From a checkpoint of a small contrastive image-text model: 6600 steps, 145000 training examples.
Rows from expert 14 of block 3 of the text encoder, named by matrix and row number. Rows with one number belong to one neuron. Each number is 128 + 32 x the weight over the matrix's rms, rounded and kept within 0 to 255. All counts start at 0. Numbers have three digits each.
# up: expert up (text_encoder.blocks.3.mlp.up, 16x256x256), inputs 172-255
# down: expert down (text_encoder.blocks.3.mlp.down, 16x256x256, transposed), outputs 172-255
up.141:128128083128128128128128078176128128128128091128128128128128181128128007128128128128128128128128168193086169056128075128128128128082199128128128128128173128205128128092128128128128128087205128128128128186128128169128049128168128128128128128090128128219
down.141:128128128051128128128075069128128128128128232080128057181128128090128128175128128128128128087182128128128067128128186128128128083177128128128128183026128128128128128128072128128128066128128170128128128128054128128128087061176166128128128128186090128128
up.142:128128128128128176128167128172076128128128128081086170128128128128128128128128128040192128128128128128128128128128128128128128128163204179092128128128128089085128128128081128128128128128128170128079082128189128128128178078128128128128128186087128128128
down.142:128176026128128128035128083213128128170128175182128083128081189128128189128128128088180128083128068051193128089128128128089128128128128128128128128128128128167128080066128128128177128085128128079128200128128128128128060178086128128128128128128128128128
up.143:128128128078128180128128128087128128128128174064128169051128128128128128128128128084200169128063128128128179163128128181128195128128128128128218182128128128128128128197183167128128128128128178128171128173128064128128128128128128128128195179128063056128
down.143:199128083128208128014128128128128167128176171128128128171077128128128128076128128173128128087128128128128190128065128128088128128128128128128091128085128084128087128128202128128128128128083128128089128165128128128128128055128210128128128128166128128128
up.144:128128128128070051128056128083128128128128128128072128128171128128128128128185128128128168128170128128128128039128188128170128128128128128087244212128061128128087128128128128128128128128128128128128128079171128185201128066196128180041128173128183195068
down.144:170128128081128128180128128128128091128128168128128211128202128128128128173128128128175128128128128128128208090081165128128074184128128072128085128128128128078128079061128128128128167128050128001128128186128210128166128128088128128069169086128128128077
up.145:128085128128128128128128081128128128176128128128128163128128052073025062175128177182128128128064221191128128128032128128084128168128170173128128128128215169128182128128128128062128128218128012128128128128128128128128128128128091128128128128128128211078
down.145:189080128128174128089128128128128128128128128128128128174080178177128128128128016128185128189188128128079128193128195128058128128128128128128128128054069128128128128128128128128191128128128058128187128128194183128128193128128128128080128167128171128128
up.146:179128128175202128128128085128128128072128170128128173075128164128193128128128078128171128128128091128128128183128128128189128128128128128128083128168128128128128128128081128128128128074052128128066128128128128182089092128128196089128128180070079083128
down.146:128128128128128128128128128128128091128053189128128165128128166128128128128128088128128179128128128128185128128128181031173194128128163050128128208128178128085083128128184087128081128128128128128128128128128128128172128128128078128128128088128128092073
up.147:128128128128128128128084128199086128165128128184044128128071178128128128192128128128089128170128128167128128128128128128128083128205056079128128128079128128128128080080082128128128128077128128128128128128078128177128128128034128084128128170128128067128
down.147:128128128128086128128128070128128062193091128083128128128128128128128128128128128171185128128128057128128128175128185182128128128128064063128128128128128128177086128128128128128128165128128128128128128128128128128128075173128080128128128171128128174128
up.148:173128128128128183128080181128061128128128128128128236128128040128128128128181128128128128128128128128128128076128128128128128128128178128128128128128083128128171128128128195128128128211071128188128084056128075172128128128128054128128128128128128128088
down.148:128128194128076170128128167128128183128087128128184128128128079086128169128087205128128128128128128166128128128128128172072128128128128128128128173128128128077076128128128072128082128187185128128085087128083128128128055128128128128128128128091128090128
up.149:128128128128216128128085173128128128128168128128179128128080128128128128128193128128128128128128128128128172128082080128062128128128128169184128128128128128128172180076128128128128128128128128128128128128091128128128128128172128128128180128128166128128
down.149:128128128128128175128128128128068128128128128128128128042128128078182128047128128128128128128128128128128128192089065128128128128128128077128068128193073193128128128128072128128128128128128069174086128163090168128173128128128128086128088128048191068128
up.150:128128128128128128128076128128085128128128128128128128037048191128178128128128128128094128071080170128168128128071128128128128128128128128072128176186128128128128128128173128128128128075090085069128128128128200128128128054128067128128081128052128128193
down.150:084128128128128128128128128128128128173070176068128079085128199128128074128128128128128128128128080128169128128128128128128128128128166128169078168128128128128128128128128128128128128128128128128057128128128128193128128128180128128128083128128128128128
up.151:128128128221176128128128128128128055128171199128065128084128128128128128128128128128128128128128128128128128128197128128128089211078128128128128128089079176128128128206128128082081128128128070202128128128065128067128074128188128128128128128082128184128
down.151:128128128165175128128128128128128195128128190248128065128128128128128128084128128128128128128128128176128128128128128128128185128128128128128128084128128128190128091128128128128201128189170128191128075128128128128128082128128128073128176128170128088128
up.152:165128128176128128128128128128128064128128128182128128128128128128078128128128128128128128128128128128128128128201128084128128128128063128128128128128128128128082128128128128165128128128128073128128128194128128128180065039128128070128128128080128128173
down.152:128163128128128128170225128128166128128177128165186128128080128128172128128090128128248128128078167128128224128068128059068166182164128128128091128078086054165128128128128128128192128076128128082128128128128128128190128128128128128128085170128182128128
up.153:128203128128128128128128128077179128128220170128128128128128128128128128128128093128183081128066077128071082128072128128128128128052128128067128128128128128070128128179179128128128128128067128128128128128128191056196128128128128128128186128128128085128
down.153:128128128079172070128083128128177164077128128185128128128128128055063128128128128128128128128128128128128073128128074128173128173171128128128128067128128128171128128170128128128128128128128128042128245079128128191205128085074128082128171128128128128189
up.154:128225166128128183128128128128128173128128078128128128128128128128128128128033128128128128218128128128128079128128128128128230128034128128128080066171128167176186081128128196128128049203128128128170128187128128128092128128128058086128128083128128128128
down.154:128128090089128220168087128128077172081197169128128128086211128128128182128128128193128172093128128128128128128088090128128128128053128173128182079128128080128128128076087128128091084180128128128128128128128063128184128128200128128128068190198128178201
up.155:171128128128174128167174128234128128128128128128128083128128045128128128128085176169128128128088128128064128128128128194049128128128128128128128128221128128083128128128128128089128128128078128193074128128183128128128128128128128128128054128076128128128
down.155:128128128128128128128128128128128128128128128075128128128128128128187128128128128128128128248128181128128168087079128180128090128128128128175170173170128128128128186128128180094128128128128128073088079128171178188194128128206203128128128167073128128128
up.156:178128128128128128128128128195071128128128128128080198128192128067128128195187026054128080128128128128128128128128128226079128128128128128128040128128128128128128179089128183128128128128128176128128128128047197214128128128128128128128128072128128128128
down.156:063179128167128128201184079128128128128128128197128128081205128128175128128128063128128065163128063189128080176083128128128128128128128128084128128081199046172128128128128128233089128128061088128128128078071128128128062058128128128204128128176128083128
up.157:128128173128183128076128088128128128128128128128042128128128128128081128128193166128128128128174128128208128128128128128128128090082128128128128128128128128128128128075128128175128193080188170128128128168128128128047128128128077128128128128206128128197
down.157:080128069128128128173128128128128128086190073090128174128128128128128200128128128128167056128128128128128089128058128128128128073168128128128128128088086128128071128128128128128128128128081128128128128128128084128192128128194171207128128128128128091128
up.158:128181128128047128128082128166128128128128128128128128068077128235128128128128079128128128128128128176128128128128163166044186173128128128128087194177087185128076128084128128077128128128181128128091128128128128128128128128092128128187128074128185128070
down.158:128128128128128168128128128128128076128192128128183128128128128128090069128128128128128128184128128128197128170077128193128128087175128169128059128128179128128128128128177128128128128128128128128128128128042197128128040128128128128128128128128128172128
up.159:089128128057128128128128128128128221128128128191128128128128128059128128128128128128128128200128128128090128128083080128128193077128086128128193081210084085128128185185128128128128128185128128128128128169128169128064128128128128188089091128186084128128
down.159:172128128173178070128128128169170128128172065128184128174128128128195128069167057167128184128128128128128128128128128128128172128035128128128128166172202176128128128128128128128128067128128128128201084128128077128128083128128128128128088128128128128128
up.160:128128128128168128128029128128202128187086128128052166128128128128128128128085128128128238068128199128128128128088128128128128172128128081173172128128128079128128166128128056128070170128128128128128128128078173172183128128066128128128128178128128128128
down.160:128128183128128128128089128170086073067076128128073128128128128128128128128128165128128128182128128066061168128088128175128008179128128164128128128128128128191128071167054128128189087128128128128128062221128128128025128128176046128128128064128128128128
up.161:175080128128128128128128128128128128128089128177179128128128128128170128128128128165128179063168187044128128194203128128128128128128128128128128128128128128128128128077128076128090128128128090128128128128190128128128128094128169128128068128128128128128
down.161:075207090166128128128060079174128162128128057173128191064128128128064172128128050128196128128128128128128128069128128128185128128128128170128183128128128128128128128128128128128181128128128128128128128128084054201048200128128167168128128128128191174128
up.162:082170128128128075173128205237128128128128128207128164128180128128128128128168128082128128058128068128128128128082128128128128128128081128128128128170128128128182128065128128128128128128166128128128128186128128128173128128128128128128180216062128128060
down.162:128172050086167017128128070128128128128044128064128128068128128128089128128128128128128128128128128128128128071128077178128128128128041128128128128128176128128128128128128203128128128087008192128128128128165174128128128077128064128128199128128128128128
up.163:128177128167128128169128128128128128128128128039128128128173128128198128128128128128128128128128052128128128128128128128176179128183175128128084128128128174203128128128128128128128128171128128128128186128128128128128128128170128128128128128061128026128
down.163:128128128128171128049128064171074128182169128128128128128087128128128128128192128128128186128128128183128128034067047128128082171128128128184128178128128128128128165128128128128128200092128128128128128090128128128076128128128128128069128128128128128128
up.164:220172128128128181068177128084128128128128128128128128128070128128128128128070128128184128128128128076128079128128071128226128081128084092128069187128085128128128087128128128128128205128179128128048128193128128128128128128128075176128178128128128204128
down.164:086128128128044128128208030128166071128128075128128084128128080128128128128128128128063128128062128242128087169187128128128128128128128128128128200128182128128174040128128128128128078128209188128180128128128128088085053128016128128189128068089180072128
up.165:128128128128128128168128128128128128189128128128174056128204192128088128089128128128128128196170078128200128213128128128128128128052128128128128128167128128128128128128173128128128174199128179215128128128128128058128169128128128128128169179128128203128
down.165:128128128082128128128128128128128128128171053128128128128128128212128128128128128128128128128210128128128128128128058128128128128086213188128128080128128128128128128128128128203128128128128128128128082128128078187128128128128128067128128128180128128189
up.166:087128128128128128128128083128128128128128128128128128171128128128128128128128128128065087036128128128128178128128128083182128128128128128128128128128128128128128128128128128128177128128128128128128037195128128091128128128128128128128128128128128128178
down.166:128191128128128212128128128128128128128128128194218128202128128088128174182128128128128128190090128128066081128128128128128192128128128091128086091128199128128128128128128128128128128128128128128067128128128128128168128188128128128128079128128128168128
up.167:128128128128128088128128128128202128128174187180072128128128128128085128167128128128128128172169128128128182128076128128084199128128128128087186128179128184128128206078128128084128128183166175165128169128128128128128128060128128128085128128128128047128
down.167:128128185128128128128128128189128128176128081206169187128044128128128128128177128128128188128168128181083128192162128128128128128128200128128128089128128128128059128128128128128128128178128128128128191128082128128128128071180128128069128128128128128128
up.168:086168128176128168128128128128128128177086128071128128180128128079059255080231128128128185128092128128128128025128067128128084128071082128128128128128128128128128128128128167062128128128128128188128072128128128128128128128128128128128128128128196191128
down.168:075128128088197184128198128128128128128128172236128128128128128128128164128173054128128183201128128128128048177128128128128164128128128128190128128128128184128063177191128180084128071128128128128193128078128128128128080128166128128128128128128128128128
up.169:128128128128128167187128128169128128128128182128169128176128128128128128128128128128128128128128128166128128128128128128033176210128075128128128128128128128128170084128180128128128128128128128128128128128128128128128128128128128052128128128186128128053
down.169:128128089128128090128128128128128128091207128128128051128128128128128128128128128128128128128128128192128206128128083128128128073128128128128128128128128128128128128180128075128128128128128128128128128128191128128128192128128128128128204128128128128079
up.170:128128128128128128128128185128128163040128180128128209128179128128178128128078080128064128168128128091128187036128128128128128128128128128128128128086128171128184128128128128128076128128128128168128128128128180128128128081128128128128128128128128128166
down.170:072128073128090128128128080128175090062128128065128168128207128088128128200128128128128128128197128128128063128128067128128060023128128128128128128128177128082128085128128128128167085128128054128128128128128172128128128173167173128128128089128169128128
up.171:089230128128128080128128084085169128180056128128128128128128128084082128128128173128128128128168128052084128049128128128128128177128128128089185078128071128068077128128128128128128128128128061206128128061128128128128128196128128205073128128083067128128
down.171:086128128172128179128086128076167029128128128128128128055128128128128128128079128222128193087219128128128128163084128128128128128203128065128076128186128180128128175053074128128128128128128196128128128184128128128038128128128128052052128128128128128128
up.172:128192128128184128128128088128128128128128128072128128128128128128128170128045128128197128128207128128128128182055128128128079128128128042128128128128128128128128128128061128128177182128177222128128086128128128128167128128128076083128128128128188066128
down.172:128128128128128128128171128128128128181128169027128128128128128128128128128128170128128128128072128128128128128128128128212128128128128164128128061128177128091128128128128128236049128128203128128128128128208072128128217187128128128068128128128128128128
up.173:128128128176093173128068128090128128128128128128128128076070172128128128128128088168128128128128201128128128128128128128128128128169088128235128128052128128128066030128128128128128128128181128128128128128165128128044128128128128169128128183128128128128
down.173:128128128187069128128128170128128128128128178128128066128128176128050080128128128128041053164081128066128177128128128079128128128128128175081086128128128064128128178075128128128128128166128128165075038128128077128128128128079128128128128180128128175128
up.174:128128128128089128221128128128128128128071128128128202178128180080128128183183128128128128128128128128176128128169187128128128128128128128128128128128083172128128072176128065078171128128128128128087128128076128193180128128128128128128081128074128128128
down.174:128128231128255128071079187128128185128055128128128090128128128128128128128128128128087128128128041069064128128194174128128128073052128169128053128128128128172128191128128128128128062128128128128092128090128128128128128128128128128189128128128128128128
up.175:128128128128187128081128077088128128128128128172214187128128128166072128200128081128128181128128128128169128128128128086128128128128089128211128128128182128128128186128128088128171128128128171166168128091128128128128128128128128128084181164128128128128
down.175:128128167128128128128128060183128128085128128128128083128128178184128128128128128128128201075128168128128128128128199128245128167128180128128128128128075128128128070173128128128128128082128128128128194061128061128085128174128168128128128128128128128172
up.176:081128128172128128128169185128173128128188128128128128128128084169200077128128086128128128128176128128184128081128128195128208128128128128128229128128128128128128128128060171128128128089050082128080128128128186128128056128128128128128128128128160128128
down.176:238128128128128128128128128128175086080081128128166128128068128075128128128128034128080128128128128128128219128128128128128128128128128087128128128128128181128128128164179192128128128167128128074128128084128128077128128128165078059128128128128128128128
up.177:128128128128128128128128192128128128128128080128085128174128128065200128128128174128128128078083128168128128128128128128128128128062079128172128197128128128128128128076172128128128128128173128128085128128128128128087057128128128128128128168090171128128
down.177:128128191128128128054128128080128186183128128128128128128075128128128192187128061128128128128128128128128193074128128128073128128128128128128128128128128066128128128128058165075128128160197128128128128128128128128128128183128128128181128038128128128057
up.178:128128128128178128128128186128128128128128128128128128128128128177128128128128168128128027128072128128128128128128076128128040128206237128087128128166128128128128128059128128128205128168128128040128128128128183128128128128128075128174128059128171128128
down.178:128128128175128128128192128128128070128128166128128167128128051128128128092128183128080128128128192128128128128128128169128083128128177071082128128128172128128074128128128232081128128086173128128128070128128054128128128128128128128128128128128206081070
up.179:083059165128085128128128186128188059128128200050128078128054175128128128128128128074128128128052087128128090128128128079064128178128044071070128128128128128128128166067128128169062128070071128128128168128204128057166128128128076128128128128062128221056
down.179:128066128128128071077128205167128081128128128128093067128180128128128078071128128128128128175128128078128128069057128128128128128059128128128128128086128128090128090167128128072067128211069128128177071128128188079128128128166128094128028197128128128128
up.180:128128128128128081187128128128188170128128128086128128236128171128128128128128087128128128128188076056128175128196128128128195128128128174128128128048128176128078128128128128180184128201086128128128128128083128128128128128128128128128128188128070175176
down.180:175128128178128066075063128187175128171128128128128128128078128128128128128168128128128039074128128128079128128173128128128128128128168128128069128093128175087178128128128222087128166189128069128128082128128128128128128128128128181128128128028191128128
up.181:128128128128128128167128128128128210128128128050170169128193128039128128128128128128183128128128128128036078128128128088128128174128128128128128128180128074128186128128192128210085128128128128128128128128128128128128128128128128165128128128245128128128
down.181:128174090082167128128128128128128128198192128128084128128128128128128128212128128128128128128179164128128128128128085128128128069128172128202128128128177128166128073128128128128128186128128128128085128059128128128128128165128128128169128088128176128067
up.182:128128128128128070080128128128070128128057128128086128087128174199192079128176128008169128128128128128128128128172166173128128173128164128180226128074178128128128128128128169128128128066050226128128170128128128128128047175162178128128179128176128210074
down.182:128128128065128086128184128058128128055128044128128128128128128055128128128128128177063128128128091128128128128052071181128128128128128128071176128051128128128128205128077128087128128128128195089128128128174128128164168167128128128128128035128070128207
up.183:058128128054091187212185128128128066084128072128074071086086128180194174128128086128081213128090128128128180128128128128128128128080128128128128128128189128128128128086128128085128128128128062087128185128183180128128128128128191128128077128128067128128
down.183:182128128128128128086128128128128177128128213128204128128128128128128181183128128128128080195128128128128128128128128171087045070128128128128128076128128128128128128128128128074128128128128128128190128128128128128128128128128128065128128128128128128128
up.184:128128128128128077045208128069231128128000066192128128128128128128128172128077128178128128128162128128128016128128128128174079128203128128128186128072128176128128128022128128128128128128128062178128128128128128128128183128128128128198177128034128128128
down.184:016128128128128128128128128128128128084034128128128167128128128128128128185128128128062128128194128128128128128128128128128075128128128060128128128232128128128128071128128171128128128128128128128176128080128128128128090189081128128128128128089128079128
up.185:128128074063128128128128128128064128058202128128128128128128178189128128128128128128171128128128070128055169128128128223183086128128068128175128128128128128128128128128128128182170128075203076219128128128128060128128128128128128167189128128128172128180
down.185:128128128128128069128188180128128177128128128128128128128046128128128219128128128128128084128165128186128081215128128171128128128128183128128128128128128177128128128128128128190128128128128090128128128128170128128128084128128128128128128128059128128170
up.186:128187179176040128128128128076128052128128128182088087128128080087086128128128183059128128128185171128128091128071180128128128128078128168128128073173128128128170128177128128128022128128128128128128128128128128128128128128128128128079128162128128128128
down.186:128128128128128128128128128128128128128128128128128128180089128128073128077061128128128128208128178184076128128128166128128081128128069128128053128128128068128128189128128073128128128128128128128128128128089128128128128128128128128086128128092128128128
up.187:202128128128128128128211128187128192128178128128128182128084085177060062128128128073128095128128035081128185128128185128128128128128128128128128128128167128077128128128128128128128128128128086128128075128048128128128128128128174128128128081185128128170
down.187:055128128170128074077128128040128128128128128227128074128128128191192128081168128128128128128128128128128176208128128128128041171003128128089128128178175128128128128128128128128128128085128128128128128128128079128128128128203128128128196128128200197128
up.188:128128128128128214128087089128171128128128165128128128044128128128128196128089170128128128189128166128072168128176167128072128128128128128128128128128128128128128128182168128128082173128128128128128128128128128086128067088128083071071128182128128128093
down.188:128076128128085128128128082128128182128198128128128128128065128128128128128089167165128128128185128188128128128128128128176168128128128128128128085086128128165197128128128128166128174128128128128128128128128128128128128128128128087128128128128058128128
up.189:128082128128128206128128128128128128128048128128189128128128128128082194050087128128198220196187174085128128128128128128061128128128128088128128128128091128128128128128128128086128165128090128128128128128084128084193128181128128128166128128128128128128
down.189:128059073128091181128078218128187128128128128061081128128128196128128057128128220178128128128128128128168169128128082090128128128168073128085079211206042038128128128088128128128128063128066128166080128128128128066175128209128128128076128128082128128128
up.190:048195128086199128128128054128061007128128128209163128128128128088128128128182221128128194080128049165128128061044128128128188181064036201128183128128128128128128071128128081128128128128177085128128080128208128128128052128128128063071128128218128190128
down.190:128128086128128128128128179128128071128184128128082128128128128128186128128128128128049183195209183201128078128128128128128070128128128128128128128128128068128128128128203128128128128128193128204128079051087048128128128066182171128128128128128128094128
up.191:128128128128128167128128128128128128089128042091169128192128077186128128128128202128181128128128128128128060128128128128128192175128175231205128051128184086128190128128128128128128088170128128128128195128128057128128128169128128128128128204128179128128
down.191:087194076171128074184182128128128128176128128178197128128179128187170128128128180128128128128176128205055062128128128166128128066198128128128128128128196128128128128128128090128128182128128128076088128128128128128128208128128128212128172128170128128128
up.192:038128079128191074084087082128207128128128128194128128060128128168084128170128128128046128128192182091128128128058128128128128128128041128072128128128128128128128128128128128128074128081128077128128128128128080128086178177054128128128128128128075128128
down.192:074041128175166128178194128173172128128128128128073077128128128074128128128128128128128090128128128128128128069128128128128128128128128128128128204128128128128038128128128039128128128128128128075128128128176128128128128128128128128128128128128128128178
up.193:128128128128083128128128166184128128128128179075128128197128128128128128128128169128058128175128029128065216128171128128128128128128128081070128192128128128128128128128128091128181128128187128074223128128128128128077128089128128128128128128128128066128
down.193:128128128128168128080128128204166128128128189128128128128091128090128128128128200128128180180128091128170128172128167028128046128091128128128128166128128128044128056182128181172128056128128128128128081128128128203128128128181128128128128128091128169128
up.194:128178205128057128128128064078091128128128128128128128208128128191183128128055128086128128128128128089128128128191181044128128128128128128086128128128128161128087128205045128128128086128082177128128128128128128080128179176128128174128128128128128128046
down.194:088070177128091128191128128128128128128128128128128128065128128128083128128128128060128128128189128128128128057029128128088128044128073056128128206087128128180128128128128128128168128128128128128128128128128128128128128128191128128128087079170075169171
up.195:166128128071128128128196077191128128128128167128128128128169080128082128128191128128128128049128128128031128069128128128128128128128065128052206128128128128062128076128128128077081128128128128128128128128128128128128128128128128128128084173128128128128
down.195:128128128128207128128086128040128074204207128128128128128193077128128088063168128128128128215128128128128128128128210128128194074128128171128079128087128128128128086128128128128175128207197188128072064128128128128170184128055128128128128128128227128128
up.196:128128128128128128128128128128128128128128128085128191128128128169128128128070128128128087128128128128205179128128128128128128170128128076128128128128169128128128128181128128069128128128182128035128128128128076128128128163128128128057181128209128128128
down.196:069128128090088128128128174128128062128179128128128128128128175220128200128128128128128128239169128128128128128165128195128128128128128128176083128128171128128077197190128068193128128128128128128197128077128128128128128128199128128067128173128128084128
up.197:079128089128128128128128128128128128128128128128128068128128128069128128128128128128128225128128128128128128128181128128128076128128169128128079192168090190086128128128185128128075128128128128128128128128128077128128184128179128128128166187083172128090
down.197:090128197087128128128128128128080167089128190081128128128128128128128075128128128185128128128128128087128128128171128128128186128128128128128128128080128084128173128128128128176128128128128128128128174128128128128128128202128128048128128128128168128178
up.198:128178128168173041128128128128128128128163082128128077128128128128128128128051128128175128128035128128128128128128128128128128166128128128128128128063128053177067167128056128128128128128128128128128128128065128207084178128128128166174128128128128128128
down.198:128128128128128128128128128128128067128128078128128128128128128128128083128128082128128128128128128128128128128060128081128128128128070175128128128128128166128073128070214128128128128214182128128128128128128128177128167128169199183128128181128062128128
up.199:128128085128128128086128128078128168128128128072075128128128128128173084128128128128128128195128068128067083128128185128128128128193128064171177128072128170128128128128128128128128050128176128056128128128169128128077128187128088204128182128182128128182
down.199:128128198128194169171169182128128063128128128128128128128080198128030128128128181128128174196128128211128128128128128070128128128128128051048128174128050128128128128086183128169128128053128128128128080078128128128089128128128064128128088128128128128179
up.200:084128128170128128128062128056128174189128128080128128128128057064128128183128175128128057128128171128128192128128128128128128128128128080128089128128128128128091128072193128128128128128128089128083175128128128175128128128128128128128088128128168128128
down.200:128128128179128128128128128177067128128179128128128128128128128128128178128128128128128069089128089091077128073128060128128128178128128066128128128179128128128074128128053242128128128128128087128182043128128128128065128128128074128128128058128063085167
up.201:128128128083128128182128128077128128128128128128128128128128128128128128202128128128128183128184128128128128071128128072128128128128128085128128128128169041128200068128083128058128128128128040128128128076166078169128128184128128128187162128128128128128
down.201:194086128128128128187128188128172170128063072128166128128128083128128178128128128128128128128128178084128128128053166171082128093128128200128128074087128128128128128128128128080128128128179128128128128128128128053182084128128128128128128128128078188128
up.202:128183128128128128128128044128087128128195128128128052128128128128182175128181034070128128128128128082128128077191128128128128128128066128213128083128078128075189191059128036088128128080166051128059128075128088128128128128128128173128179128128128128181
down.202:128093128128128128165128052182128128128079128128192128128128128079128073128128128128128128128076128128128171196128128128128181128128128128128128181086175128128128128128128128128128128173128128128171128194128128128128074181128188128209057166051128128170
up.203:128128128180173128128128128168077128128128128181184184128070074079071128088128128205190128128128128128128128076194085128187033128081128128128128128128128128084082128128128128085128128128128128178128169128128128128084128128128128128177128128128128128128
down.203:128128128128128128128128128078128164128081128128128183088128128167128128128128128076128128173128128128128128128128128128128128128128128128128128128128128128172128076128178128178128061128060045128128128128128128128058128128128128128128128163128181128128
up.204:128176128207087203198128053068173128128088128128128128057128077128128128128128128055128072128182128175128128128128128128128128128128128128176088128163128128065128211047094128128128128090128128204128128128074128128128171177128128017175128128128128128090
down.204:128128128128128128214128128128175128128059072128128128128128128128128190128128220128128087128128128128128128128039128128128128128128128059128128085128128128086128231128128077164128186181128128079128163181087178128128128067128128128128209128128128172128
up.205:128181128168128128128128128128128128128128071128128128040174128128084078128128128128128128083128037128178128128128128128128128128082128189167128128128128128128066128091128128128128037128128128174201128128128128128128128191128128128086172073128199065128
down.205:128058128128128128128128128128176128128128128128128128180128128083128128167128128128128174128128128128055128174128205128128074128128085128190128201128128128128214128128128128128128166128128128128128128128128128128128128128128128057128089209128128128030
up.206:128128128057128128128128128084128167128167128128055172128041128128040128128195039128186128128128128084128128088088128128128128128182128128175128226128128128076128128128128128128128128054128057128128128128128128128128128201128208128092128128128084128179
down.206:128128128128128128128128128172128128128128128128128128053128128128128088128173171128128128128194128128128128177128128128090075128128128128128128204029128086071128170128128128128170128128128017081128080128128214038128128128128128128075128215079128128079
up.207:128176087128080128182128082190088128128128128128128128189128128049128073165128128177128189128192128066074128128179128223128128128128128128128128220073192128174092128128128128128128128128128128128128128181128128128128128128128128174070128128128128128087
down.207:167128128128128128128086128173128128128128128128177128128164128128128128128048128128054058128128128066191128128030128128128128128128128128128128128128128175128128128086205128087128128077085128172128128128128128079128183128185128128128128128128128128128
up.208:128128128128128128128128128128128128128072128128128128128128128128197128128128171128076042058128207172128069194128128168128024128128188128128166128052128191128033128185128128128128128189128128128174180051057180128177128179085072128128128128169128128236
down.208:128128128128081128079209170128176091128128128128128128128165052128190128128167128128021073168128128128128128128128128085128128128128128081194194057206180128128071128128128128128128128036128061128128057128185128128128128128068128128128128128128195128214
up.209:236184181128221128057084128128128128128128201128128128128128069128128128128128185128128128185128128128128128191128128184128128128080128128128128128128128065128128128208178128128128128128085128178128180089128128128128030128074068128088128172128090128128
down.209:128128128128128179128178128128177128128212128128128128128165128128128178128128177128128128128128128128128128128080057194128128074128128128128185188128052128089128053128199090170128089128128128191128128086128091128128128128128128073128209128128128128128
up.210:128085164128216128128128128128128128128128128073128128128128128128128128079128128215128128128198128128128128074128128166085046067128048172128078128128128128128128128128164128128088128128166187128128128128175128128193128128089128128128170128128128128079
down.210:128183128128128128128128128171128128128128171166128128078128090128128128128128128128061128128128128128128128128128172128128128162073089128128079128200190188128128044128167128128219128073128128128128128128084128128128185170128128180128180128128128063128
up.211:091128191128128128128128128128128128128128128128128176128128128128211185128128128128187128073128050128128128128128080207070080173128074128053128128128128128064083128128128025187128128201057128128128128171079128128086128128128128092061128214128128128128
down.211:128128066068128128128128128128128128128128128128128175128128128088128128128128170128128128128128216076128128128128128128074128128128091128128128128128200175200128128128128091128128128128172223063128128177128081128128128168089128083128128051128168128128
up.212:128128128128128128128128084128081187057049128128128171128080128128128128128128128128128128128206169128128128128128128128128128128128056179128197128128062128128082059128128194128086128128128128074128182128128128077128082128128128087128128128128128081128
down.212:128183128128128185128128128128128128128128128128128128067128172128128082077128128128128128128172128128128128128128128128128088180128128079128128202128128211177128128203128183128128128128075128086128081128071128128081128066173128128128128128128055128128
up.213:128128128128128128128128086089128128128075128128128128128128183128128128128128089183128198128128040128128128128128090200128093166128128128128128047165128128128128128191128086128128052193176128172173128128128063128067128128128128180083093128128128128128
down.213:128128128128128071128128128128128128128128128067128128128128215128128059168075128128064128128190128128128128079165128128128195072128128214128128128128128128128128128128089128128169128128128128177128128128128052128128128128128128128128128128128128128070
up.214:128214197128128128086128178128128128128058128091128128206128128128128128128128128245049128128128128128128128128083128128087219128218072128181178128128128169128128049128128128128198128128178128042128128170073128072128128128164128128128175128128044128128
down.214:128128128128128128128128128089059128171091128168128128128128190168128167077128128128128171128128128128128167128176128128128128128128128079128090077128128128128128128128128181089128183205197128060128128128185128175186128175060086128086191084128090068128
up.215:187128073199128128128128128128128128128128048128128128128128128072128092128128170169128128128128128128065128179078168128171167128062128128128171128128174128219128128128128128064167128170128128128128128128174128128172128128128128128080128128128128128128
down.215:128128128128128128128128187128128128128173193128128128175128128128069174128128128088236128072128128128128128128128074128128128174128128128056128128128128039128190128128128128128128128128128128197068128128128175128128128128128128074128128181128128128067
up.216:128209128128166128128196128128128128061170078128128128080128128128128128128128128203128128093128128128128128128128128128128128128128077128128187075177128128184128086058128201076128128128128080172128128201128128128173128128128128128128185128128167128128
down.216:191060128128128128128128070128128128128128088128128128086081128128128171056128128128128128128128128177128128128128128168128128128128070202128128076128128128046199128077128128128128075128128128128128128188128128128128128128128175128128179074128128128083
up.217:128166057128225128088128128128128128128128128128166128188128128087128128128128071128182090128171069128128128128128128186128128128128128128128128061128202128128128128128128128128128128128083166128128203128128128128088128128128128128042085128128128089043
down.217:128173128128128193088128094128128050128128128128128128219128178128090037128054128128128059087128128128128128128128077128128128128128128128128128168128169040065128057128128128128176128128128128079166050169128128128128076168128128070128086128178128128128